config = dict(
    model='sound classifier',
    dataset='simulated modem signals in the audio band',
    train_examples=78125,
    n_mels=40,
    hop_length=160,
    input='log_mel',
    spec_augment=False,
    win_length=512,
    targets=['symbol rate'],
    num_classes=5,
    arch='transformer',
    norm='rmsnorm',
    norm_position='pre',
    activation='silu',
    mlp_ratio=4,
    head_dim=32,
    fused_qkv=True,
    bias='all',
    qk_norm=False,
    parallel_block=False,
    inner_norm=False,
    moe='top_k',
    num_experts=16,
    moe_every=2,
    expert_mlp_ratio=1,
    experts_per_token=2,
    shared_expert=False,
    subsampling=1,
    layers=12,
    width=128,
    positions='learned',
    pooling='class_token',
    label_smoothing=0.05,
    loss='cross_entropy',
    residual_init='scaled_by_depth',
    optimizer='soap',
    beta2=0.95,
    lr=0.0036,
    beta1=0.95,
    shampoo_beta=0.95,
    eps=1e-08,
    precondition_frequency=16,
    max_precond_dim=1024,
    one_sided=False,
    adamw_lr_other_params=0.0026,
    grad_clip=1.0,
    ema_decay=0.995,
    steps=15200,
    batch_size=128,
    epochs=24.9,
    lr_schedule='cosine',
    final_lr_fraction=0,
    warmup_steps=300,
    weight_decay=0.04,
    adamw_weight_decay_other_params=0.01,
)
Rows from expert 5 of block 9, named by matrix and row number. Rows with one number belong to one neuron. Each number is 500 + 40 x the weight over its row's rms, rounded and kept within 0 to 999. All counts start at 0. Numbers have three digits each. After the name is the row's rms in percent of the matrix's.
# up: expert up (model.blocks.9.mlp.up, 16x128x128), inputs 0-127
# down: expert down (model.blocks.9.mlp.down, 16x128x128, transposed), outputs 0-127
up.13 119:477492489510445483447524448460521538548478443546513496471559491494580477465555541593479567607410491498462590489542520522465487471483518487534498536480484452507454544483483534566488433501496472498438475460534504481553573473533493522575496483442543445520489509529503538445570497509539522567545465459517536542504515467499496519496473443514469574569505515563468543477513465445424534460509
down.13 096:539536560531473536558445538482537497479494553552485459447467616441492460466563582495571530464419523399526505522555579494460465471478529476518546426487432527544525491534449527564536456544510507532548504579496500500513464515456515438506478406462512500502525480488547513503497492470556536496513459523480453497521517480489552552528492473467501538426452501492543539520514509491521517578522
up.14 085:457569547491519522492544407508450553443513504494516557536560529530515533521500480494481434469543501499564513542480527489498496508514501490465441494450447472492464453521519453571454526531443543548366458487455420535476560509549470459474474482533484422535544489484498459482469402514529534488435540484512469559456480484535463549523482475497532552461471533553470541572451530506497507511585
down.14 092:516490487470407513466463566479571432523603505513507492509411484498493499503519562491462476480452450470442450533547465525475471582461498506518583525539498512504496499438464552432480533459521466474563529516494572536510451477521517508558577479527532554498451515520485552485514583538510488517513493506420600447500551513513493406441525505493513511504489481459497444446513456468483482443460
up.15 083:439447499534471467462541484527520439546475432489471512427513477461466472520564463456618443425556529484502468490516526490511479484477535501514501499541490482440503481551547486527492434420491513539408451472489471473515417524401507472515500473461475510514472539524472533507520518463517540457489552548537496568542428404450549558439488502509541464466462518500515454566487469480485435501473
down.15 092:583538481485513536491505511503467555540585563485517503535488513525492440474410460524404506533563508482529481553542420452512524505465474448492452511476519499560462504490458451403504549505525465546495505525488501471495471436489492470500474489575511504467384429467464429489415479561489437489509456475506521433446520519479446438541508531438505528489495513501459537454515549485557522465526
up.16 080:502536492515545572491534504460513442506410548531563544540580476482505525511559405465542494476449411530478546470489509470525475502517496483523494503505497568500452493541549523484522503456462457475484529493496530512484536514497451553484399523429522448542525465491550448448439552535540546515555509518428564499457541499414529507458508462563505477537460505455624507492535496502487564500486
down.16 098:463513534472509591517487593474638540483484529436517491553455505560537499491525529584505515419511510464520539514478562464445397535497534516495484564548452512546573464529513464513532507506443501524477465494524564472477467467568525460483525434513528548469511494410467452472491495548485471485479450534527450499539513565473499562480524477483527523466518483474473488417547464546491464507507
up.17 125:445537467514531496430526506565557521485534490487458448522543520416490510525510502531520402491459521435504451500521467498536539453497529491534498607531510467451538531438520455456492455464560549518469482505450501531568420489501532470531442542514471452474502560543585504469485481527441519457545482500532478456593505553479505564534450491494536462438514461525527521535484516603453497508439
down.17 120:505482533452515512485491533459516575534568455447505499533548412521525448493479490499521542501399460489485504459498480510519549530508442463501465501493504464464468500597388507499443583543523491533506512451517495510469495560456500479400494494576509476486538474550520461483583462522563511464470531461446479468531485448464453531499477502508435499452478548466571565602538529521495453479515
up.18 110:559475474530493501506549526461497552543520529443506497576466513511578502468467516526501483420447520542495457456514497567482502456415511482488476516521484530485489524514475431465484457510508542521522472510477495444473468521456448499444561465543445483462436488544455444413437436523555489540468503492509461449479482622552462554499486513487505490494567475449476479393519560588485546517455
down.18 077:474482509503545414557524422496465499539552455468448509490586485460509552501487515496520446501480561448456441492439500541444550489502522511617454455496500457528418522520484498435470502489529490434518537510566539516501518485469440512543413565514517478466482509475437531523494492405550543492540479487474522486473495448466503464557546558504434522516486506512555457562548493421535518548479
up.19 065:527522500401512540472538444452449521503505468474453504447410392513549472496434436488474487608479483475518533527446564503503583540450500511536504504492566487457527456469475455488459518442513491478492465410477511429460471472450406508544474485537470452512453530539450522504485499472560479559476482525468523443478478475478447590479504516552512574500534476536501519507462529499524511504489
down.19 074:449435530512427510489443501536453432546587451503525541512630483480462500469505485493546427457469562496516506421547440460565518530484460526477423508530492498484477556527486545445490468457518468507583517522520530557516457469456501536500470496495460453517516498453548431483482532485471484482509435514477511536603440547524532411533515508474465537546414533503481492485507513545489506521501
up.20 106:512544510510475514536584572483526510506511429524512540447540515460416476499459547557466490469483524468492500483546508444520476496461539563560481448524502513516511515541515478492480497483482571476559544562578497430459455473449486528564526504378542495503435521527483441551554452425529519482500565602533513519533480554457499504495501578457513516465503482406481524525538517473449465513522
down.20 101:459572436500522472524477415518478535583492552485450522515512528524588447487533570438543473619510398505507509481527541533547503501485468517444486532498522533494507486477445504624474525524539478451449466552547485517567458466513525520493526553539503450518473500437475459506519536583488442516418529471495461458532513510472568472511576509475505458511510497514531474526439525494503525487492
up.21 069:521435557492509518463550485453506510470538539444535477447557530518513447496513549484496499517502528545467530552524448444534523528516522523496553409485547457551514460435499439469504565493537534618538597542515513583462438432525467484466567468448494518474545473527486485423482444555497480486444485526463507569510456476456516490480475461528518504554450574478504441440480503481496439497494
down.21 093:525504508563483431498491440450487481452491489476491415464588517479480520464410441504429515457477500430466538473497445546593525470593498549486457500497589538497468474462559511480441473503506510481541503518455573498499595509508462536592473494429509451509487446447528576482483435474466539473542500534558548454475518474545520449495486477532497512544537482482487523495537477456490512484478
up.22 089:489492482502536502545538517514571453460487526486507515476490516518470502509473553419540538408474493457455480480533565539480490503479480558446469462571435498558499455484559499546477554474518531515528510480514496403468468445464540489611647519485525484521556518491411457561503491449525517567539515537461425506514521545500499515508504573496538502555500466486521473518518437540531533507448
down.22 093:481493513515495480470487469472474557489503506497441545509464505477566507523518444510460451679528472524523487561484575518481425518515514431498545531466558516528557599497461499477489491474521488488453447484507480591527527516540546543450437472520511530521481485496520442460505468533540425427497539482441546478478488446541538457475514497478559447495461453529520453458488562506479494574471
up.23 088:503427477564482489481537583594516470540582512481462467519548502514531514506527532421524490422576488439449485468576485512521471462586514517498520490482471520534500514518442485505514491591486460475474503469485474548494449426490475466551507526442461556442380487543485458478527443474537450497489517534464523521511496462427486547456462480533526430504494555464524477491508469483513446441445
down.23 079:562576569492539483501461473441446549445497580498562522466476516558485529456460531472439574581525479558470465538441406481521572498451453505540522485509556493560515521479522486556526489483452504508512523530492480452529516514520509538479465456545476493519516558501545567478533511530443477445443464488532440487454522552521490430606533513499518538532503529502491503586514578547489532485502
up.24 122:472478563474526546546593500428483533446517530505551561433444577488467438483463541517428497468551459481518519527493501466445544540446507510443505436520519487504507521500548526480467524566511472457483515580557482497517481486453537522512544421448558503507497463462394454486499532472451477444508475530555456530507538529459503472591478503463555592527509467497468490430459526493552489503525
down.24 124:484505509528563547539516549496600457504520490523423477536499456540550440527585566504616478488512553511506446376516487495520427481489459496449523505566440544487524466519527480529467470506538530521542419498449546497463508485529438454479460494571537474478515494516502442460474541471563526537499496511449492514534475532517577512448550485531416491457528462504466486516530515456538498553516
up.25 082:498468541464541497581443501456545562462489528490509536526504529522560525479449480524500499497605482517570497502556469502504518600523489509501517406491503544519500522484567469480435530472493468518498461569522538511498526455465446497504455483465546567491471534466450513459444422512558464494483562519496437608476552464473551410578524472529505529564515507461530510511510497494576436469503
down.25 081:437516521481428533469542586529534403529431473463509478489440463517388491509515502512528540512463397518468531512496516500473554483479519502473549514454507442437503433509475468505501454490554563479474496494506466569492442490605525524511533593487518469464538466516474540552543555503512508480460476524544516463558444493498431514548535517438554446483499542541494521522407491510479500502471
up.26 067:556491446480488467495462488526447477505562534513502577553459466514491511452465481502511531456498527432522569482452519536487504514439531576557504480491524460464505438462425542509536513486532543526426569399512558460510434555497491467520465523484447436493464508517458456455448496487544500597454560552484521519510457574518511555395530464485455444475554523465531562523488483497495480532499
down.26 074:523477459490475508463496506545460493488481468515463439503606522477532526524509494508512517577507493599560460500499592432510492490535505498487480480433563527554527498499508458519512514494473368525515458553553442520431498501483495515451497511517489489402507512528492517508441495496441512412525487516589509449508486394440424549559470493511490549515463495551482451421521477510528522500493
up.27 107:464464522541527486529513500447474488546525459471516562478461545509539473514494511511501459472518473464400459555602520469514495393524509477474522472535447540596560447485508467522443582522499442552449501497466448461511456508421526578578570518473558451482561514527511509517539431510500485500498436545558520524434426506525510458501502567516498520468483495507520493553545475477485465512455
down.27 106:528502496522463517529487467522582465507557563487498532479471527482510470469499512414515533630532536412516540496442522517481498619447453480455495471526484464451465569558468540519515447484539549483471516512485531529458479524514458416465481494528520527607463465499447478516478538481531534464471528505424448482530543522463457455480486466529513489595565470538467453450517495519556517491518
up.28 063:432480511486486436490462451451532503538501475452510469462534434449503417537512496516593543565545500568496476494530465519488509494470451429477486503458543460559488417547537496463353513546500467497480545482492498570442490511537493425459490458493500476502349471541485497471498490476533485493456469498483471528453526483450543470491469466482517514478533513457544496521483496518421544449481
down.28 089:530529506519528478562429422472437440467496495445467484461540533498418525491452477530495541400466466454501539514498441524574547485479502473500551562529563507494438526519512474496448527441555526503434537548508533443533468470530451477544554513454512505539500532458514497510413517512443509528534466500462559443528502479544478489537543516461474457535482567467510595514484414533556561537478
up.29 099:509496528517506536483529467466496595473561503439535479455401455483504475508509480534455445576560514549462518574492427507474532523511533513561490441526575579461516579531552548509476533520540542508451499501571445467499466445456467461480460440540498545529475500558451543461477540436428462529480474482496544521430549530525542529486483501474565549474483494554529429540492499538517479524499
down.29 104:444449492439449561516491562509553436512438504514517526565566496514477535455488530481553554397450458450550520439548567512493485536473496500444507489491423444495504442497478450397529500496508486526486513485489604559506495484495549490481601568505527496485494500524525455538492517576496539485505461498501484597481427492484497501510542454573486532495493532450480511471555493500527440461509
up.30 091:496487460577478516486524538562521410491506490488548460458442522423469603527542503527476415466544463467518520545515497543532482519519533556493530570544436568479585545497511493552505530473527445574502585504479451478502436460479495500551501592444518492472469538523547472441519484454542460507551538504492559505531503571512554481526464476497458510439496462506561545485446499521500474457488
down.30 104:506502548484581477474451512436440524522542509500450563492548540519552457419466501474467579519521539564559503499476532483499489448513512477493497482494493516447495545558507491531479457499465607509415524501518546505510519511589474457450504463533498485523478459465505536518590431557497526502440591484518506460449518424508392510526498488534587487541469523494455461490486550474472564469526
up.31 145:460519501486483492581450475483506561427473510472507520494435550513535448530452503483399436588525542417518476506574498489464561601545522463504566476513494507486569524471488517469510493519474495498518477539529499526501410478488472538553516449542525566535415455524441471385472512519536404522543524524543507500479541490505504479552510502501506490499493546491548485472474564460557462483485
down.31 126:475480478490458540510520580492499444564485475518509528528470454544507559510519497494548497426495424550476488451475524526462464434470538491474508510492449480430491514546443400516496546453520547467555520466477454488473532480454522478347496550516482464467611537534516461547537521490521512500499562533522459546585496553473472591506459509508558516539476507539496443528461528526478459502522
up.32 114:499473492462545497558503540475464477470590500539554559483494449524459446535437556467488526500472576471544543482557510519494510550462492573470541463483541500523511496544466581531503481581523537521525526568547542554463487464509466470472474462476519560488495510505388437539507547442512447488468483531487495507511533485457462512556501456484606590531501502479434491529436527506568459436518
down.32 098:501463475507502525399549534484541484466408441472491460583496449518521532500489458551477462528570460549560478476410525483503474477489461459475489589509456482472492489546540435453484486524474506463468535471479430481511410486512562536456535477516510497450433528487585405451525474489490509473560499466611495502511503555495460501452469569523425505518494451510493488482515503544465471518509
up.33 054:497528526473514494488526509507489457415544461512440524483493504486497467492454539499482441548490580575415520457540498409495440484428585530458507535468480529508471480478530504521567504432517434516494524553450557440498467479480557510443525482469497529452518570560467502493542550517476504487471539413504482547465476504499479579497495516477579542507484540523515522633537547526518492489568
down.33 071:536535492493501498435494540543482475573490585420539506522551512447441505482502489437529565477500392409479456505404481511528624508503491433564500457454482510489499461488519489452492458500545555514492549540549532515534487485510490495474521483522484473496489486494481495547425569565501477427475450468466529491500479497529504466509516557495491510530501440515516531384489412539533533478519
up.34 067:488471476473488427531411513483429498487533556560518481513521518516498413510574479522469517517473535463520486513424497433514471642470558576492532513519483492518513521530474460525591516438485513536482541598497460511522510522504508474461496587503461501481551480526493476544516544501470544532479524475427524546477541470423481512483478515532465521493511521493483591479453480468602450444506
down.34 075:559549539524552594483528536498586512505433446486495478491506468515512520532522478530492503463490457535456515463561437471507594403460468451495520547478449520487517526422489490525452442587542518520513527498503514420460494502463520491501522450410557470452533524510510532482527484501584495484537507524571484426496495587583531474501472520483522526439479493482571475456451484485468549540467
up.35 063:518515478453515482471421557462503508508491521523556469454443446496457475551530428475530499456472469569540488419494464522467500538481519474574506575503535534566536458497421462528501472465459458498495598548461567522514426415500545522504518587529553523448527517495556497504425582527489489476440475518422476509494515426463450558531515487451502519524515524496539523561466514485492505456499
down.35 070:505552497505513484487456467496514481503420502511553486498526540555554527560491483493483557540457528467478510561538508405574582459410480474434569511516486500504500564546463482521453520497497479418582471527484513510569530528481479577465502506449427498477483478499573442519454479471477534508519530459538470433556476543548526547438523486443533475557477518501459476540551485528532548403510
up.36 108:480522584542519542461515570529540507501463486528514534508446530524479479538503405466464522524450511498479516534517490544555438434561552537592534510455447467463492548462539485504473537513484569494543510560531514480490510492467508576512499537481483580456477492422508397454494492470403484481528596528532438426517514564504494503488545508509481478507535486484471456391504497534463511517532
down.36 102:560489548488531508468512464529462507465462484448469512534484519507546507497498572464501509502559537579481510485473512513459502506520465534483478471535519541500539483511491426532483470565461545504468510434493496521514571519547517481514438556511519515533526455437484509446563558487555574566536517505465507535443496431540494591511506520499489479485483441496481527637491579438461516359441
up.37 055:491573493538513533434455543524441519448507473503522458551537482442546497458541544526468557513477463572493518558463444478517515449561432519490494545516566533492531469512468486467500540528448526590460489522500557611513508502509494489444522540508542453525388530544494466467570470575439423431465502496426460505522519499458521446501457471476430472478534528508472512488534461511473484467484
down.37 066:526543555418484394493508532502572463441516540474501529609486500570505505502492522486529511415522435519471481432482482506529535558516501447460595540479476430519490517501432520523549469529454474463487553502437553472415545540493479485491477504480419492545552441540573492489556468467523466489512455467470503510487451510583478578496502497478541524529480510512556441519506500492454475468496
up.38 109:477436495515500501516483467515462493481621498489500463425576457464463488520547534478512506504450541499471461506496507510557552461445495508460519513509558507457468508429568480455508467552479497493503496476402459466531487561561554466433468479448515442534577526544517487526454523528443483488534475434475545502546556518510480548443467544459559429424544556483526530464449467553470542490435
down.38 106:489529478415546527436477496494603482520500494469545506551508361507557492554532481457570481469487533486475493468525485502492530464544465498518541484522498440524497514509418535483492552483480465527423543439472454468527493522513450487467500511557453556445507533543556530514463476573575483473467457470519579559512480529534467495497560540472529412494446514495557485568462464516495436518543
up.39 101:495503447545546535447488504484450569516443467510505506568439491475452534517488479477583508439404492532531495517546570528518521441488477536461518574474485477495500467486489512541504584473485488502538446465476512489541505594563485504525576565568469524475496497521510511507528519439493480582528485436558509407516494549565469535500533526504426518475583491438453492454573518498474456467524
down.39 104:513526541472521463509503460472465490538432497486511506438537460483491476527490481456523472494483515506502450526489408482550571514495522503564442443506518535552440508552475527490462494492550456434519511537518507558528550514482511517528381531495488415534522533448519572543518557531485542498456507524461507595488497487461484574567504488559549443518462498577482524508450484519422550376478
up.40 069:518487417517537529530471475526470464547477588463534493535491466556554514495530467451554458526520559587446481511504473495484456454428502480503481515571516513500481505490466468476518543491488478547518524566452459486520488526512531509490470587511501500536498507561454559511470507474401541508487475376445508507428501551530397485513507515515519489439510440484515593606460505492518516546459
down.40 074:426517561526465505492542568424501472470592489596529470503525534484437534469419477481535503463444504460512494463520493440543522554514500522517519521458485451548499465484547542549468459506474516520471527600534495501445479545488477473495605469466484519487513521450553480495504455533602508522498534543549538531522472493479554455454529548458530552543461602505530518543537447510482557531533
up.41 145:557479491509487518483408616496509554487461540441508486503537520585502489468510484420517461372451510472518488473468480494473524460460490456467432472513528502486503555435462528442399512514454474472466579456493511492515531513440539473434592500502490523492439452493508460523472468525519487521521482497586497529492480553544425552502480537495528485490575459487520428539505499498458459482518
down.41 103:506524529497412497451437459443521502438435524506522473535447444438523535577456551392526479609476558526489524476519508447541511501477460454510543508471534536460458491449407467515515530519465501548485470467482494489544509448535520531512446504479462479512434526492477527530464558494428510617479477469560445444541507485554498523489481572501505502530464498531518497488482533460543480447558
up.42 122:529506554466530510495522508494515489585589499423483467462542479495551407527482488501533532346521508462494497509496499499485620581463506544524421458495507509483430530493495507503456525464538521580464501479449462482448488467446476478465540486570494428514473480546478479478430525440531450487473511449504469588463483504491514482451519483482543438524494485459524464504445471516525540499519
down.42 138:504553503614495521525496368443484530504498526453542399485600538488532508521480505513443531572485539465506547462550459492601532435526479448486497495445570497485493549438499471552476455526528536471512469561487485444539480457514485535562491452418488516493400542463522501506451461503465500513489502562522517472520494485531491494549509485494527560472482506495485463499494552484530536434520
up.43 147:511469512448467535510497503495514505568463469513519488469519484477497469540463474517441528340578515583468475500522521532546514520520532550496535548496537476459505526594480543513489530447480515518515507493491435557500537516416526491545547468524467486442497527512596548466477556522467499480525531459584476593559502524491403580495469509498439456512462472509505498502503456448540511438515
down.43 117:466436473505498513506499462563512520496535503478485514506484528547486454447499549492503396593456478489557552538539467552466515484536452467490534474519487559530498526450540568506506471569568517521488512543495551520519445488595517513544553494420426489509461533464517527588531457481515527464452429537510452408466538393493558513452490476499505561460479495504483495486489511484435466543437
up.44 064:490531532510467550504554560499437468480502545516546553588446450480477450533513529532504509487578461488470494544511455424462430514495474512505502495423438499515508508517502476556518516442470500492433492455460414511519537533531500497455467568428558523418565499471532576451457493523509440539489503484523527565434499539498439401495460458469473555472451535454511518493559485499533534468548
down.44 078:507554574544497479507485482480505491515482506500522489478486536521560499581501611461425538406479514569490478483510465505471441497527465492522469461502494452444526507474480413588522465546505543553527518539487575503499484429484551540558604520510481485536618507452488483521548469480481551552507449545523448481499498557433532548481505428480579522485487480512470506463519471487471514457474
up.45 103:428516436424460506478528560497499543407492518466473551469448473485509571487550493518528443475512499567526507551523462476541516482536506520458615471504472497454538456449485534484541586527488474530446464553518421495515503481508560515468452467513561469597528511526478533509468460477560501527538500496493470522478513436534504408530542502604497502476512503532547454554490456507535527546434
down.45 096:511505527560498535536518544472463493531530504502582455548486501499471499508468562438450555551472457479515488424510536508455467566473502473559480503517480478513507484532494483460422488512560577504535545503492522581480421532490486460467534524518501544501573472479523459490563453483503488463495548389530536501516495584554458517436457499416443514505475552512520484481419531495487455399582
up.46 110:472535497477522483562517523480483573506468465518482460484447493509534475458500505490549493505467502463538449539477512461452529464496439486485525428458500465535582575487521509531519554584564484503565513446486484498509508526473467500523435457568524548506529469450456518458505450541464491466533580534538474580462457488412526514569547534532428555555551468409474514441554516489584468455485
down.46 104:480489516539490463479499512561471469536524500492559487485493472565510468545487536470497496506555401548507536495523469491463573469456529565548487525533436477502474463486507529506506499403568522411529511566494515512475507492489511480426530602478508488507469546508492592515527567457506523491392519533464516458436544530580536469506494449496502483502469503532489486605404478480427456519525
up.47 096:487483483467499522538474506517541472482460523541515494522394467453513519480502470522576411586537534508543527498502537487558505462532575505548475582504452519476511480468503486521518471382469543493510472539404530542513475530575527502552489502466472451396484505499510522495511458499590532478510503507548441505489445458484517518517488552461428530538477375524546503490459489525553467488533
down.47 082:527494541541471535489497532501472464477562503471475460520530492562431533491519504547443534501419441495517537412447452572469533486524421497470538518491526480481512575492475548536444509569509444487509497504596549448454489460527392535533549476498532499526521490499475531461543547552458475557539492497519527510521554477461505431498499487585504549523523597528547573531520480542448507539449
up.48 095:532490470533497469515503498562486408510443535521572508597444499440510532510536457516529492514481522524530473488504559480539470489454507507506532608534555490443576517537453438553584472499512450566503461501494496505516476536533599451537488477539493477426466541505521556529488513481581530500530558538516484406513486502535443549489475519508470467480561414518523493548502521478544555447545
down.48 102:469497479545504518490523497446445451489549463467514482454551520499491499556510482570478458467508486518467569472526460518524533479536486500492458478465448516529449524478540530491466566409463465446447543567544531486463493519506394510577503510445432426449518502483554597484554469545420482490525479507509545533517510497460531507542594506423462550519498538480569548520514438512421481512539
up.49 103:503500488457499556522506458504501543483528474442464531472480546559451502504476524516490414413519483489505541554545515517521512496588488497547401558518519584481460527511525561554455518529490462466479474449457439550497509484460478452573420455457465513543466434540554554450518580501520548516500492560560534467532474456525545529469511418470518427452479501541564455520500507476515513553474
down.49 107:485465485496476481560507475414502438504528498557497539497534429514500516501531508552484523567404515420568512487479489539523601539460533508495552397534515518495465523456448522482482483504494485560487486475550559453492487436559441535472563510544518486493510524551477563474500471505497493473495512472520471562523517452453452430543404517490462545516516524474440553507556588433541508460534
up.50 096:490522543532576471479501486440521506484523533551455415516557599446500557489511480478522540440461491504471447524546521506452498526489554530497482498456479475430399556480552482530456424512499525507509526463490496481477499491519522504501520520494436514461546502508499458599521440529444523464498417508551484461461571568507518554504478477488567522471495525455542611413507527543440507538527
down.50 108:499505497469552438473526577475538527526456521508487541558471466473536509542483503503477499478638529500411481505520509458462459532571500447481499514521554452557543475517438529499496507525508526509446439436495465528527511471476444501511463525553592515457488528545495518439479559492580458551504518466423416483492477490516465557471515533476485506429473474529421463608537484548519466483497
up.51 083:525504482535433480505516538509422470498433463458487465589492507481506538495504414491549407521442534490518489500550519516500478477481503508516494562470542478458523512574548466563572515474542531478593461514490528499539514567500543428512431534527431538537474500570513575517490502477499475544592528468517480420562486480581417495513434507509448471521538476465478497486501512479562527451499
down.51 092:526509481541497496481507478494542518501529456507569541415502521572473455533462520552426443447475472521494498483460420515513608511531489483541456450470502508520461487499431512511510544487463550465465554445581520426532559468474447505502490548545485443415469527458557598481542484469519563459468439509499517509484488520460560560528496486481499536538483475534575567516492496421481444522469
up.52 105:536466509560504459444567442470490432467495451507493442491518584457492453500478548531542566466500484420495519485495456476472463463476508502487513556451458568512431551484535495541473493506429474485530504509408446445476486438441452431560488480491511498464490559469472527505527433468505500474540417543466552476514527473468473497546435468486486578451506467523504583443499448497472521413518
down.52 102:535506487541511449499487502482493517511513557467535455529505498484520440446478487517483439586551485488486445562542566484502518531561419441483498507484548467568555502527523554568588449511460553553512488522511502517548566544521456526551478501601529509490499503490483468482544536529497424523486548527445428484416530498502572501444445506497579562558502487445444495487462487526525513581519
up.53 092:535484507498517486456508467499507555515502433529485494492528471519426557490493458545537463576400465520507537468505448475466566521502457523527473553546524543450456497512450513512516464532557450513472504524513513460491522549545451507528514585527492501512554518488605492545441549501589561562451537556440560574471514461552507502573448452465503479497514536571523523557538464494481465515585
down.53 113:464521486521501521529520525531538499524514497505519485475556532428523508607513513490480572445428562494521518523496482519552473538537562475495508518429474481499533549548427502474583516467525506505535575547492557495542463503477549403447550462453498478476458536466489509494438485475555560503557485515564463502541435545478486528516546524520459607481480524547571458471543469496554564546434
up.54 142:494544472515516491537466533411542544489580511487464508533468515476496511506544484486548511494465544408528483496492607467498529475567523461505457426507508473482544497482511532536491532468470537471466436481497387490517520482485483541407501447539520522534528521442479466434513487495453444454563566437441481474471401472435512450455566506493464510519468490493484449437559523550455467515541
down.54 122:490465494483445491462579563502442509531410485469531553486524466536490507441468513515442526496535459562431570518523422534461543538422483481507497579538483460509460462443480504477513518515555401541537571522477521500458481525484506488517449498472481512476489502562483566585498492533531515519433498563544558467465494516513445543529498464551520494501484590508503541467399484511573475481462
up.55 133:545521498457501578552467499477581478455545547555480467431471515505502506504523541471489541537544531497539581478472514512499533528450455447369572467542498500513514467514497499458526521557496440478563493482537470547483481549493552440461405506525509549564503473497431504489548537515417447492568525472463500465512527545463531471522460474499579506506568495531527460448511557494511455520428
down.55 121:451551475527541449511526456499458553563418456458513547632563481420533565532484460486466445487562480503449445467525498492501463498544523489548491575514519484537535480576518495482477544458553573454470512538452548470502519514465457505484479450494548507444483524536529477521494445497556490437429471484493511530515498487553494570538461501540509487530466464482476503620517449538502489529549
up.56 107:539520504585465511471513452465436383529500520532536522578500517502509465485528552493516445519463490510469439501505548531533493437506483473453434460522542486501501480508502519477447503449463510483538492575483461533542552548563526522501503463521473420433515548485468560537479482435598499520538469494545568416493454551491439472568455480473441531573491467456500517480529561476506460549447
down.56 118:502495485539518448489537489492512512437454501521542495492532504497515496568473512523513562485481483480451534504506519568474439401537471474506481547481524486471548479481527544541532577497530530466476439479518454430479504516429460431599489457444520508588499474502495505520527493562449499595464416513430565541466565464497593514418520488520535519483569549491436524499470509531438506537522
up.57 072:479437544499502452468526476510423438488583491512506484524516483506479459542497531513532472398535493501494539480437481460538512538465506563461508473474485515455492434493434514587470443373456525441476516450499454496448444487512497469458558546507482485480505519518498465497484518483486501486499508534499540576515496489466542458449424551365474510589488481528466463502496534422461440497490
down.57 095:495521457494503502514543428464540539513514515461453509464510516411572508497506459458438537522505560478456458494524520554451513499460510511492496550434560582540502554433572532424501506617466470534605509556458518490510467446496487536483470556492522515446416456501447539478474516552498463480470479541510432434509547511545487495502485521481552544461506526494434552411504490524500532500523
up.58 077:533489491541494487473453482488464465506475537488547425493555530545432510488516467569523466511502514531489509474504511517533496543465482463449539600529510576590469501466465530509562460455430503535413539490512519523510593534521470511509513544516504482514466520586428548604452480487583499514466495547516513550516481555517538586506531429495535458524524493535494521541484453438455509406502
down.58 091:536538488462412512508558503477531557529524476496473517480569439451499499532523532462512509422414552463500464484508484448531534501541495521501465447479530439492542541498459545541494440479534494538510445494545460522498491528543483543562541504446456460495504484530553508449486523559572622577534487501488528519557535490486545446493500505511570571459493509540519522391560463512540447554555
up.59 088:482485487509574542542590502434532454509501510550473587489450420512485520502474512583555518562441540554508551538531570522490453469482522481409516509514472431575466510481510469490519501498467438518599495489478521484498474498512516478453517516486506430467484484544474552509527496531522568514557465463514508533544407490479497478538477573558526559462512502496482456564554475496519522601534
down.59 095:505456490502491458470522478598493495487499503494503452512522508440442475472515482465500438535542475404525544498457489446452431602516500447523513483559533509506557447528516548479517473461518581485452514488444476557493492576525486514485490437496507536501622563563496497474494501468480408422526477494392545452509460521486520517409483493491455535468474464456515521464487484555506462475501
up.60 127:518496495497497545554549450494544562472464515519518494528430557535521482469455536591443481614506529521547496512557517477439529566509490474468521425510541548523518571513485511539479514558518538439538477567555514502511461423481443535498487399522507573483422516491438481421512477537512467559487549530517459554501487474507505473535488423544518537524527489512487477478539559437510470519443
down.60 108:476515477479473524491445587534545412448470513522528503560445392482462548515565531446560455470477472478527480490531534484501454525498564549495468541481428445507540432514510484430543495453505488477506506435478552612468506501491532443451522597529437465490560510518482529570502496515452518455511420530521531516481474505468503552480490494447496502503474424510466545573498463492542494487521
up.61 082:560527469562413502452527535515481452539421490503547477518455455518451561394470448500431444567529500554512506511443475422546453545500499449559549575521460512460529501486499415531572502521469463526462544533500504495514485516507452529517485457503474493477445531499461457568480511473600417521497546519478487444565493537499499499572466469523511540481495453503470498531452484499542524464538
down.61 079:485473561555558521470505523462494480453538491430473433434531583472510463554552548518538518473454544447558494463523497568439495495560477529476475465492486439518485473491505464513505484497506584463472480510460443480507564492576578564468483475480498496518532458488554539417591472509513554534584521523509519551446444488545499535460487454465533497476497486459557574451533538441475482548477
up.62 119:491489478460554437542537442542526586434572530414438490439464528492453509514472548505484439551467499448534478530498487465454577534520467531563542446524475462430470498504521489490453548553450528453431533557494391506540521535481497494488406468514508478498518479524472534512473518523557568497561547440461532516429435437469561503510531489468485479474452462505494484476477518507493485509456
down.62 108:518476523553527536518495548466511466517480443497526537499498439498551467505535474517496516498458446552515547413501454529486499558472508467506523489495466595531509508474468463499565534405562483517529465489546592479446536425568502497445558480459484535538518506506499522493497488463519420466444476512568467555563536525564452483540458479506530473515503575480601577490471442539548493575466